config = dict(
    arch='swin',
    model='image classifier',
    dataset='simulated stained blood smears',
    train_examples=97500,
    image_size=64,
    crop_scale_min=0.8,
    horizontal_flip=True,
    translate=0.06,
    cutout=0.4,
    targets=['large cell', 'small cells'],
    num_classes=[7, 7],
    norm='layernorm',
    norm_position='pre',
    activation='silu',
    mlp_ratio=3,
    head_dim=64,
    fused_qkv=True,
    bias='none',
    qk_norm=False,
    parallel_block=False,
    inner_norm=False,
    moe='soft',
    num_experts=32,
    moe_every=2,
    expert_mlp_ratio=0.5,
    slots_per_expert=2,
    shared_expert=True,
    patch_size=[4, 4],
    conv_stem=False,
    depths=[4, 8, 4],
    widths=[48, 96, 192],
    label_smoothing=0.2,
    loss='cross_entropy',
    residual_init='zero_last',
    optimizer='soap',
    beta2=0.95,
    lr=0.0037,
    beta1=0.9,
    shampoo_beta=0.95,
    eps=1e-08,
    precondition_frequency=32,
    max_precond_dim=1024,
    one_sided=False,
    adamw_lr_other_params=0.0021,
    grad_clip=3.0,
    cautious_weight_decay=True,
    steps=4200,
    batch_size=64,
    epochs=2.8,
    lr_schedule='cosine',
    final_lr_fraction=0.05,
    warmup_steps=120,
    weight_decay=0.2,
    adamw_weight_decay_other_params=0,
)
Rows from block 9 of a small image classifier, named by matrix and row number. Rows with one number within an expert belong to one neuron, the router's apart. Each number is 500 + 25 x the weight over its row's rms, rounded and kept within 0 to 999. All counts start at 0. Numbers have three digits each.
After each expert's rows are labels from the 100 images, of 14976, where the router gives the expert most weight on average: "peak on" is the class under the peak. Only what is clearly more common there than usual is listed. The data: simulated stained blood smears.
# router: slot weights (model.blocks.9.mlp.router.weight, 64x96, trained with AdamW), inputs 0-47
# up: expert up (model.blocks.9.mlp.up, 32x48x96), inputs 0-47
# down: expert down (model.blocks.9.mlp.down, 32x96x48, transposed), outputs 0-47

# expert 21
router.42:526472496543517452519498517541502523448473513495450485519523492450450507496502514495550483501488481517531462511501505493520491488516512460529471
router.43:516474470444516482536542535497549523520527524503513511505499473434505508502462510470487530497475499528538464467504540515511490441486510483500515
up.0:485546468482482439565517499498515498525437523475467514472508478507519464485501503515498493509516493459479494473496539506457544484481522511498498
down.0:484487516511510504484474536522507493488483487530565511526516494474419470477551521492515480526493449552526541477523478489516470492522523508519489
up.1:469502500535428464549517475489474525513495514542456477482503521485518510531473503550549478502507525474481485531483536467527492494491485503480469
down.1:517476521476531517497523511479500539532475467509496499529497486497496479508513479493469510470447454492514523490483479521525518535455498473506499
up.2:469543459505462471479508502500481442520516499507523525513521531487573456504503549552544520495513474551478531500477518525515482499494512501528518
down.2:547495540495546524539489491499509444486508495518505492465497497485499492493465523461506503481519524482518487504533520491492546528490517513507421
up.3:515502489493518522467501465518497541528533512449524527482488479507507522499509528559494540468473508521460493505519478527506509471520511436536520
down.3:476497506455508486539499509515472499457470479526476526497515520525520445502502485501493469490525541469459489464498523458499502504479534478491504
up.4:504484534530490472490521508475552532501496524505503542485464481509477483488471528463541521487480466499502503503501489491494480492510530521482512
down.4:472537482472512562500498471517472477504499485493517488509523536502521519506532471474513463496476522520488467484497491505483511515487496445462525
up.5:476534501476509528499494539478520510522502511473496467480513527485489513567518501502514467535512494553447522497497486477515434496508502484514467
down.5:543477503458461533536499500507492508478547483516506490529503509518517506472472480523491531448510539467529518516503525511519525533507498511520512
up.6:510507557534487503489503431538521487493524472499517485516504503515498505501511557471490498530461571464507483506464483513503498500485449470520548
down.6:522521507468474490536520458485485529489483482509519494463458495550529470496468499497484529485528469494472478494535525540512531518547497515518493
up.7:519499484518500524557480537525512472467493503499501526508502565506544475454479475496520482508566505483491457500504489485503474520501494519530549
down.7:478493481547512477477492495487522499527512534513486462487466533479477503530500515477493457483452533510549524522515528480534464488491491526513484
up.8:482509470511478514472480485515533490482481518473514450478549490531519545497535481507520531580547504441482508507484500496501511468468491493473497
down.8:508463534499479476511559499469490548515506517487501515521510472486496476522458442536470517480513481528510505517514512510499469500498509512500496
up.9:521484485444495483480485495502496486533508529546466546497539498490511479529529480511504460475505543553495500497511465491490495463512532533536520
down.9:476544512511553430556511528492486500500469494483502492473484512481523495507535501496542497538460522477503528474506482460500474489476497511496517
up.10:514496515517503476542499506541472502536519517442516490520464507443514505477461529529487497444473524553523465501533509472496471504516504482500523
down.10:517509507498484531477478520516508508453505528509501456510467493559510484489497493484561479494470516485468532491482486506515517494504479486513467
up.11:519497504473526505492511516521533473499468494570496468517511467472503526498475569498492499526500466500493485491470479488459470538560453515509508
down.11:518483489542503514492503472490494512521474507503517449514483475489500487484530480520519525489466492497557498500502484536513531499405524505475517
up.12:469507482476474474492505466515485468492451493502498427517498551488494502480527473547472503504495508491533484479522487506501499524458491503470521
down.12:516484539480478534509518484485506539545473523502495527470525473482456479491498517550530493499522498469524500513493510485462515492524498547489503
peak on: small cell

# expert 27
router.54:524455496494552487493511471505509507512497527494544485510506487516508527519504488505467462472454553504498510527532488525504532514496463451532491
router.55:506485469489483555532493519485491522510483507479498465526540531540520512478480489494505513452515497447495517528489511495500467522469545523484501
up.7:463477535500503528467550475460489496496504509447508480508488486550506497481535484514554547481470449465468536506518504509461512509510525510475512
down.7:505523454512524420474505524536491489494498523485510481502498508538541468507523503527489503481518525480502485486519509515466512478502447499444489
up.8:534521472529492512519476526510495524544510493498541550474494529471500512512527550520485488501474552530504530488470544450504473446489507512479527
down.8:466509499498498512529507513514482527513537493486483445447529508477505502526489444513496528487489458496481507512497512515522501498497490512523550
up.9:524497488509514508544510482474502530495520540480441541528530481478499517529487463478456511462496497495528472497540476524497494514504496492488504
down.9:537530511513542472496522500557493455477478484510470510485520559495455488458516513450514497486524516554498499435521482519519512487492525527489485
up.10:516493485525535475499514503481488482510493504490453500534518493522477471505509489514515523476522506523510515490489465461492436502518485504491532
down.10:511490510498557538496523478511525524473491497520488522484537483483528500469513436480472508498497488481521450473494545476506473466493518466505488
up.11:512500487471472542519478536485500512490502556481502508498490492539477444535496530515528500479453516479493532518471501483497478467463498481500498
down.11:521476486488475504509497471493464510500492456487475489510469525500533516477511424501546495525526497519445478499550546503510547553486467509533501
up.12:514488512523457451495509496495491486507535522520526487510512504468522488484479516493506512485507514524461490518477506479540504541495497551481520
down.12:493505481497500524447540504491518506516493456508489505491500534504473504500510466476543457516557489495451524533501464487483506511539514456466492
up.13:522465525482567502466469491496525514462488529487507514526512499500525527453496504519513461499494519482505559479501498501487484533508491490530539
down.13:508473508492546496468528489523487492521459437518507514489472480460514488510502461534508527508513542493470501527474527524506551511511535542481492
up.14:514478501483510525509468493480472503539472516535498539466533504487512527487554470543489496448527523557490501474527491506486491452525517460490520
down.14:504506489511531482536477561481463507509463524513470527464479487467531470512531492484470505466474502527532499516551489469519477444543517523522544
up.15:469482502443518506516514486441512528500477486522508514487489545522494530539485517531540460513539451522497487523476491494465488449516485523508523
down.15:519516506513477517481469490529488533505492493531510530522441484462427492479521500500483487506514536494463529476567501530511516492547509499525524
up.16:492476536503492486509531490461462474476477474512510492515510514489457518481470488512522505523515501481492524482569511486518482564497505503475500
down.16:498575482480497486486517472481464481508524482454509498515536514510508485525516502497500507515518544502529473502492478548507529481532520592500480
up.17:508446472490522498479502493489510507512494511486485494478459470502496470500455526439479480506471469506493488459479475468496547532498511504536517
down.17:487470504509504525539495463457485498497548482499521527510525525513497524528521430521500478485475508472469527541550458522496469497505524489480479
up.18:519428530515525519488515462483532499513503531485517506530500486479484501461477491474498504510488534464470496526468497487464499513519474498515480
down.18:509484498486530507475501490521522503496464514472519507511476534512478487499492495561503494548503546484479493562475496473478505482494435479497497
up.19:462471521492554464472546497468520499465493516529516503504476496531515493510496540482519468510512540513505547511490474484468478455487422491535504
down.19:527482466492521515476500497482489539519519504484485493525464520517497478494484508499440533524494491474503528503505518511538513513524465480524455
peak on: small cell

# expert 31
router.62:494486497507546530537484474512557469520465462464524514520477471495486468488469475450514493488493521485505499491543480496471528511487486477553526
router.63:531498504521505476547466521510522496479475475441511480512508498501504468510486548508493488519488535493543470502545511493488500461466534453540505
up.0:476505519579524494477487497536501513485488537476433517519523490492494498483550493500481525475496542513517517524497535481461473527552460496500479
down.0:463503501483474500511533464523507548466535533507494494492497535505498490503447507516545471505491488513452495525510506549500481476471497471496536
up.1:524492502529492468520496500435514495467489510468480506506471512515471468515509458504501440474461515482524487482516519503516552498485540565503515
down.1:479474512528535494494483512514486463468489538534516515474496499515491482479491553483543523511453489525480510516503462521487493522476473512514498
up.2:514521484525521515500474542522529450503495484504539516515528506500501482481490499481496525478469448487498536485480494484474498509504475507542500
down.2:516528508472523538518468468482531508562522515481452538533518526439510501475480485514498497547464537474504499479470536489480495513506558493516526
up.3:512484492517532515553490523490467498521467531515526511488455501514500474540507490511521496458485458530551488448482469499522472498461534498498530
down.3:485541519489524477472435518502498487491535474490523465497466504491486466505512472532502503555499483484444510519484466441550520481482527472514535
up.4:485493501507509494497536520503473457510495519523503489540470560526489474499532490444496485523455480504513521495516478487493513510509485542490504
down.4:492520508490508487514480505525502523570506484484463486443520506429511464476493479533484516546494473469451510537484486456479496505519497515501487
up.5:494485492526488495515474486485506488496465562433473503483515565511527488527513521451474492487509522512546477486521469511539520517511493508466457
down.5:501496511487523495481533516522508505504516493509551525469508532470495487469458471552514522530502484483430494561484527487459511484542496453474525
up.6:528491508499496521494475545486521561472519537520528456476502490511471540508468531507517474472493452486441489489527518505497524497466514470508553
down.6:510483458487537502513459512516504498492545482538475517516527521489484518543498513516504494481491563489546495489467493471517488515506510468524499
up.7:473492496517483500513507486494530541539503512496532538495525465462435511484514518497498509482508514459477507505465509536512484529514518499525478
down.7:510520503520496495492529484506506493491531489456532489525486435525516559502496483502519512506476545527488494493484524507496528502526488522475504
up.8:540488472534515506504472481434470477493516462505477525543493498518530491493483518471492480489490439500555467532457528498477492497510473526497464
down.8:506477479479502524476484457497533496447491471526505484478489473512472500466500497493507505471501502453515522456498478513488497463500497466530526
up.9:493489473467495560503508505511478453490518497529539443492498485496508481503488493493468519480488500458545516476516476516524483516435515532495443
down.9:514484472488492540494507512450520530516498498519521487489516479502514491537516481487479521527540481482462499531450514502516487495529505460482473
up.10:504511494474482453522496484460500467516550522517537519502474527568522500512518466442498520480499480484505501479534529520515517514475498571480473
down.10:519505510526569525481468472529528462497515467488514538490460452496456489474538520512495504536517469496460486478456475497506500459520495460498504
up.11:495512471499519462538523513486531524498503545472489504508534530469486481472520499479459521493523503459493490488499386494518509522478534520519492
down.11:564529501508489518431492532552527490507506505532546524503463509497469508494517484516496497480520495498500493505447539489487498454549458507476507
up.12:507507494464486534508511485504464518499527523471491490474475519539505502469516481506494471478527487547483537470503504506443569506501521449482526
down.12:459525507488502483512492455495480441446486484487488535506485515538538473500470537498493480503501465490495473520509524469504535489532497500476494
peak on: large cell

# expert 13
router.26:500518515530532500493523523498550516523451538513499482509464473512500453469509540478502464500474555508510496507502494498510489535515463513553532
router.27:507548483490487459500476494457496477469483532464531480504536454443508479479511506475503494469476490519507473484490486506525461500482529526555531
up.0:490502496506477492482505497465477500527532504514500542494497511542501520489526505462519505483534552503499512487464494512535529440502485485508460
down.0:477509497492544490504515515483465483456463507493512543503530510469537517512500454474472501511516474506483460496522493519545532473501455481446503
up.1:503481494497513444515458512514504513492474463517477513469520514496497481473486552511493499536531530530476501490457474503512506504508490486519488
down.1:495454476495470544500497510527526443517511453513478501542493476494550532476495452505515485493508449490510538472504524505517515494507546493483498
up.2:567495487510532520507488493475454478514561481483505518512536483493516511538499507507493501519497477513533448534531489518478525463488474482507518
down.2:494506476472487454477475500487479478469476508449497450532491490535503503456529560480504525503513507505436520502545504511477533514479511541497514
up.3:539479520469519469511487514488509457484483511492533533519451542489506495512516507471542537531466514515540576524512492464458526493442482468501495
down.3:497505454488492544495486468500489515482484501526497519513498514523464498504460510455451468504538518487464480451464509501508493552471528461492515
up.4:522451499466541474503499484511492553484454501497487494457517505500524548544498514487513509479524484489502513510482532504465538479476478525518527
down.4:448464491498456518561555518505535476490473491499473508501481510475432523499500551524540503495494529518482496481509493526505511525486491479509462
up.5:537490503525499483516514528496451492492530539469521432513494516511522526483495509478457499520494471532495506469517462475486521475496483504508508
down.5:498487482453502514472492496484522466499427502500527450511475482476473484497486498484531514486477497455517511463508507491490549505485433521506468
up.6:482511488537450506489518510527507497542527476519523504475532517496472542507503440503451487537483488479515527490505498507550479507470487481486512
down.6:505498520493501491514548511518496503524477555487483500494476504465516510513479484545490498506466511482464477479475488460515451507540517521462506
up.7:500492481469474493481509475488490518507531470471551471500508522512476496492524478463510501538528548497530518512473492519509517514473508509501445
down.7:489535509468498542498525505486501513513502474534540534518507501492529495517485519511450515502512505459503521530463489467503520487544486483496489
up.8:502505456490523519522501459476540504536533515534496472533513475516467487503526464482511494486490541520510506517468474560515488497508487486533500
down.8:536517499476461506545491505520448524488515497487471529499522530511497540509548517538514480492490468509487497491468475450521511511491504488495514
up.9:463556529478480504477541461525552518481485503476493495506489457469503547470500531515512487494532471498519442487503511529503478528512506541476532
down.9:518525468466528499501499481509444495505497500484522494504505482519466493500541487513484465515472508550532463483504517501526531478516514485487501
up.10:529433466497463488546442485492506516466466492520487420483526480498462526508536521480523488531498551490519453514472533507494562467516478506523498
down.10:510528532501500517517516483472533525497507516499527493482497469506473532487503480538489528484501470515504496559474482509483479539519453499533541
up.11:530487471504546472474480495480476496511525510500491523525540498508483465504481533521500475497486518541472482503489498528525512477511489474508519
down.11:537516502482492464521527497523488515500517459500484529453494522479505530490490519472550522518505493525442474475516482483489483528490489497468535
up.12:497460500509482519479488471491551448489542527525482495517525510509509485515491519452513515542477497494470525474481513492521458511506524450527483
down.12:529513504522529487516462442460464548494529446521486526508510541497526501499498435466448527490491469501520453491516516525488486486532529517536531
peak on: nucleus

# expert 16
router.32:521528491516520483514476517517561523481483519492491498552495477459509494558467488490481483456486544486476501519521527494506461525509487501554503
router.33:525508446554546495504504508477497501492514474492479487543508534469470512524455496466520496490469459481525499492458549541516495533535499480521473
up.0:518474499507507504511536480490454483453502500507491482555514556475516507496514518477501497504494475532500501503490504519553513503498505533465478
down.0:511492474517468516475509502497557470541503495486522514515536495503467500449536492513493469561527506478491520522491447524497544465490543512496463
up.1:492524497518472506484502503535509526531537482499533489513451483563479497474528527534434484473521501482477439462519487545518498495498536487499519
down.1:509475502536510516516488485508479508498449488519482487499479474476497478539480502443493503469494476521495501518497521491476531518564491501500518
up.2:490514519533498500488487512470420527534483495520460488490459516495494468513539512522474507472499527534440439515503454494515494478511526483511517
down.2:514465504488504529527461484536552474496498505482510502520473494498504509516511502467480543502465473485433522515497507524505494521497483527492512
up.3:464481477521487463523501474499470476506456474489493498481502476526471483491513512504516562478504449478496471514494493526489527507481502569494512
down.3:473510487522502478451521541523502513487486517498512468496511482463476472491517486478500462568504485510479518512484483525521495519485521466491518
up.4:522517441485517482459500557502531528502515508480501512481525523547455545498475498493537540518513506514472529548505513500481493504522493475514498
down.4:493553493511452541494495475519495519484541509559494538508523528496507509508470443517463510468493530499484479503497509464521467489484526504491468
up.5:468487497486492490474519512493501547474509536503410474473503505503511525469504483546483467503527472492474513540490487503511491564527479482537516
down.5:515509494471516509503494514479488505457511501503516514541506534487508507453480501506460531463478509466490469469532496521452486533504485519469491
up.6:505475501486490471515490520487442517520498489498492521511509485475515509470523485527471511488505483502407506490484491569500489461528546475512485
down.6:495479543534484498475454490491553466514483496461501512503508481508494497445549483454496468480515500498525451488540516521530515515499482501481485
up.7:490507485527505467483496506529468503520520517510515455519509506476490502506496533524508488501477508525479484473537459527499474515517486496465508
down.7:496469548448482467523503521514505502523495510462509509496484501520487491525533477525488534512489513456419479530473467473513500484500515493488522
up.8:476528520488519489489536445495442499505482508463511503490469538513503491503474514513530486528499535515494530529523474457479493484519459490478502
down.8:443437489456497500518502477535547510518475473507535522480484509525536440480487502526490481511509445480471521507497522494523485493501535456541527
up.9:488478451464536514542514482472486497516479486528490460495541552507519519491574484509500514487500471541514515548483508491486468489482487521485501
down.9:535492494486502525478513509525512463476460477476517497519514512495468517480516495558522479525536533435488481509515502470479491522512514500488497
up.10:477502513494494531488494516494460451531508502504504517450524499466510523525529447507514524481459520506481517493475545496416475489471494539500487
down.10:477533505476528464513512485494491494500545502502500472475482552549510502470524513480510475522554479424509557485484518493515442488468495498469504
up.11:508501479496508519497533525487477497488481510514513457504477474499489488526524483544466539483509459501457500420505529542505464462493499509472514
down.11:490496488526507460505532503537469458535520465500485466466474517515514514465537504471488502497482463514494490476494520500501533515519480499437525
up.12:448506515537523523489525488522471493485484486541537546461503507519491487488459487487526516512528506513539477471509477486489511452519505483505484
down.12:534549492497531473486479488491490517479504520493445514496479515467537490522498517519494478474518478479468484508490446540472482476481515512511526
peak on: small cell

# expert 23
router.46:487523472519526467544480515498492501500474490515498473507493520512479503502494495429469526476471516493512474495506512426500484516517505465538531
router.47:490520478506478549493497537514471472501487453544476477510512491506503486471516474461507540506507505485517556473514534507517517535468504486457486
up.7:481519509509499558515502529504507523509521507472515458520468536496470488522507492567493520536516501457464509529508492456530501492509437520570510
down.7:530498499509496441518506539475527516483436500494491479498454485486506532517483498503461486512475494540496487522476482533493505458505496503526490
up.8:470505485557510508482518543516539531582526525550486469452528515468516504498484501464511494468510481506498503547498450494515515505452509473485493
down.8:483519505540519500544503505494505489511496516511505529517444533512484495489444487475473494480477497513502535499484486499511477498487547522485501
up.9:555521484506481508525484516530554516474493488500497469503483499492462532501499486501445492518499467444515554484505516509550480526494489508478521
down.9:442476503458500537512509471462491539494467501518526511512518506550507501490504465524531494499516483513508481481460524474495452492472480515500480
up.10:521492525501504513503542545490518504515524489486521475512491528500513496495528463425527506523505488500517511476513498512468472538457493527457495
down.10:431517544477538515498477474503540475542478555521498547425488525467518503483509502530482518470505507533535492506503504539492485469503494489521521
up.11:525502504499506495503505545486466544557483533509484509498551535515488490480500465495518483489467498482512486505481534496529516506469481504486474
down.11:500502488534562507519513516493499481464487536534529494490508510509540481466489493500472514492471492499541465522522535496494508503518496529536514
up.12:533484479512506526523500520522507487526469491547534497529517499501469483464501486484471525541575506524510531499479549461519553511500477501548479
down.12:517512494493490472537439520507507520477477476462474519500476529492522537524489510534496509496467555522532527530479516516488514500486487505478502
up.13:510490506506508498483494543509512446506494492511495527523499520486503487494523511473509510516511520488544513458520523499511506514488525463519481
down.13:533520500531482564501467481516554503482482481464476491462484510484477493514523460549506510448515486521522509515500566490489509475465492486517501
up.14:512519509506504495516514533488482518515480511509485459422494547519471484488546524507517502475544513514514495541465495542492495465513464537470508
down.14:470493514477516506545510506507464502509495553538503512484472475551518507453499530501466508503489454477502477503517479517455474494475486557514487
up.15:462502510542494475494527503510513486496478519473471459508457490519508525530510474535500470506512485497502469519511484519486500502436441520478532
down.15:518450496467537445505480513512457525501517527507492544476530455518535523460524504513537503520550484502506499480495471513461496513500498496512484
up.16:462485489452506495471526446498460531521517494530497548503456524507495492482485510528546525469493517509430482461487484485504493486531512492534553
down.16:490474498496486531518502464488487511501461468515504540497463480479499496530479541474508533513515480491479499439527479462536514532508483458509511
up.17:483509519490511519462511508505515476494494540524479528482489536501508515490508468485520466509576523495521527547456511469486514464490490518487490
down.17:519529524552525473508542462502497493493568492508502504477467535485502504496481518465481487482457483503501479482518529492492521540545504508532509
up.18:447478535454490543488523504509520476533500523511538478496453501515508511567509532542549489547491509513486452529460540463481493464499529518533505
down.18:480488551502461458524517448523519517512504512480481518495485491515512519481530523492457488447532533516502489495525501504493506505568520487505452
up.19:475492465485501469519472484509466503508509512547532539523470517511509478512503497517567478532478468532463488503497477477487501493512513478483508
down.19:483466508463514482513556441481484504495484502461519510517491516555519533454493482454497491488470511498521490476550493457535501503528517487530512
peak on: large cell

# expert 19
router.38:507481518517481523503473472537523550467513497481498505491492485476492545481491461520505529492491503513519440501473523503484498508544530545516561
router.39:492468492504515513520498517507531497475514526468488571528553490483497530509447495502503483468500500512469474459499483482476514507479502482550542
up.0:477531510489488521512503520503500494519486534485488502468450493527504487533501464510482513526523450511525454544509493516496476525522489520502497
down.0:447536496473515481505497483504519569521488451512517462461512518488517463518469487515487474458499491487465525518510474500518489454504516536477468
up.1:509481461474471527467516485487500507526516532493456475456479507519437491529504495477497519472548456518476507478520540474540498505530557498506486
down.1:511520530472579504506478421477518538439512484508473514511521520507498511462505518505523515534486474491471494495478500473469500518504518489498493
up.2:517488522491503532485519509527485497507503518541486516521514485505467503534497525512513512478478504508497495506474482524496505491547474500532533
down.2:494487538461500517478500525486536470515494470499508474493465513498467476471503511504496506514479498469447510499538491482500523453488469488488497
up.3:479485516491466478478493517502494499462490498521513498506506522505536507486524472479453505556502479446461552523452483489445483487520489490514537
down.3:510527488493498476488501486529476493526501518452519509475531463457508487472495492530522479493499520540553485544525510494510467506489492512490473
up.4:490467464510516509464514541509521477457480543535470465495508506524519468502516535470474520467487492487548510513512492494502485497493492524478475
down.4:498505533542523509477527504504489503522461494531530486495500486523472487473468539524509458486488478529549481518485517518487537515482515496501481
up.5:488523515526491540465507526499534474525538507482510529495490487510453500508507484500508522515518509556531520509518543465548512478472530523467461
down.5:537489512510520463530461477489486511432500486465432499503500487465494490455518526427471524527485527492456467503479478543524506531528521514483472
up.6:508518491496475507496493531512512509500466533453512487543508494503500529504498492464505477511514532505495490491485513512442519548480489492515488
down.6:502466471508500526519538468499498503511507514505457503469545570472487515517486449423527540532534472528524536514515540491492468538499472454501510
up.7:578517537512526523546486522517499514495524511491510497553532468497526508505491539465527503495515548500550477499516477472480508532530471534493489
down.7:517467490503492481533494513494476507510496493492451464532499490503495519518458536473531525469477501495453497537528519539506511501480458481555481
up.8:488533513471515483501501512482485540488528494521541489500495527518499519491523459517453459567492488493485514561522502501527507487524461521485526
down.8:542549492494454511473540543457522459530474473520537509479478471527468489525517487543478485493508474531480482499515494494538505455528531524525490
up.9:484479477511450495473506483516531522536520475512488511506477466479506511536525460586458467474518497511497512504498524481515510440515471482553520
down.9:490506534501504509491525489509569498505500491495566453517508489531482500501459478509509504487533516521507505479483516464518501488477464524441541
up.10:498508525499473497520474498473511553475477492441479486498513526464494517518456500497531502511474559513499467512471546511528476500544513555489516
down.10:504478478552536520494449506487489495460527522492448490467522473521477493508493548439471557486450482496491484486516518508530467460460481503494454
up.11:477524515496520507524509505511514488518501508529517477504497487491479505530529425518506527469489464478506534540516498472475500463500474499473483
down.11:487486486473498474479544511492482483512447484515538515487498465488500540522532489528511455519530518499548474549526497505525498491528505515490500
up.12:500563518479524479496530517525533480515495482442489502514475524529545516496494503491534485519538477479517488488535478505493491504471473509506509
down.12:529501490492462566501502551505513506543499501498517490514487546479506486475516459465475490475512509510506500531492509456488523498494482521486467
peak on: small cell

# expert 22
router.44:505494509475536470493503494536527451474481515488472503465489502480528475457532502516504509492434520497534489499492517492521464521494534471526500
router.45:521526460542514483495468485513514491518532477518480516506470494473524498521487517439473500456486528517492539450531524476491504520452530523518496
up.0:482539532495533535555534492539476499513518487566509535477479514506473532503453507501511519493470488501507491490538466525490525495519474526512470
down.0:519505478529503480492508481506520529467482526485508438506503536492512506534503552524514455512533459473552508501424473506496502475499509517476490
up.1:495560524487539474532523461518482524489499488499516494486484514522497504519481546493482532507489485517508485494463508503482488505536496501491527
down.1:500497452487535518496495516538500457483470519511491432509545493506487482523531511480524458495508467522549518522499518507496475492497497475512477
up.2:501481505533463507551490524500506522488478515460490477474513513461493511474463483483491493497478523538467499560518472538481443510500490483552535
down.2:522516513461523496504509488517538516521504498520492460478485513492475497483527508524521498485509527489525524480495483496489434571478461466491470
up.3:425493527503483485504537525447524467521502506498460523507518503481519547509501513522509455501482477506505523473499490466479523519518509475505535
down.3:504492502458507491458525503521530500494478512524508521490503473527491506473508509468510455516498538523529521459496498520493439523459513514445483
up.4:469493489488497454482473476524457518490518519509490540508525472508538525492500447509502526497514525448501473536499527539478529532483463497502499
down.4:480501499518480530485518542506480470529509477438498563487518491457478468474539521503477493500536461525471492468512470499487455535517511511501511
up.5:455474498485501481498522489474490483489537507530524492496498451533510514522506523527526503518519454513540505488509484502516524496503522519501462
down.5:491529455453500526485497504482479490434451524506512534526493476510460490474519486505513507511537522495555498474485486497489492509476497497494506
up.6:487498498511449488517497473483525501486500499508464470504500490507530566525478543476523482464503481523509473510483477476548543479506469440510529
down.6:495473539479531503467486519482444512503500536526507510485526502493461493495528542463527567523520511524533510462493470471504496503468485519496471
up.7:494504487523469481510492451497502533475499541492504486482494512474484483514513474510491503478526509482519472504499467534511556495505496531495521
down.7:482523532488495487514539515465466508541494480505517551540502436494533513521557503470509493516498488518509537503487506469500504546489507498495509
up.8:464506460500494488589471542507500505492472507481547514467500498520585458485513462510493483515479537486507503525488499528533450514487482486511534
down.8:487506490467504511485512521512481477486526508509459465505517536465506486487529503502496470516531486498488518491513460514498492507539472495464495
up.9:494520505487498496496526492539517512505540538552555492554500509529499497475487522554531470527504466516499524470476475490524475489507488498513473
down.9:517504477513459507547465497489455474520453472481470452501496515485523438541498509490473502494513510494528504525452561483530507482510515496507480
up.10:483493454540532488513516486476483497484475482523502542496526543491495538481493511452491512477480514518497531498479538469552531503552473492501507
down.10:504480508499529521524484472494497520513501477518441473484476501478502508512471508555494483522470478520519473499485458516489475479416466491516524
up.11:494490535529459447526504473467512508515512468513488517552491486488489460448469514508511480454522477487507507520489523475479508478538513506539512
down.11:515489512531494519459547530519501512516542503506557558531492480518496523525445480490552505505478555511508485500500499515504500506478529518473455
up.12:482481457494506509454471512473505503476508552453517446529495459455522535514490514535496469537523517513495525517506523497513488531456482466511512
down.12:509506501492446511506558519482490496499503497489531526513505494519469510482506497518497544444485526514486520515496517455532500493514490454476524
peak on: small cell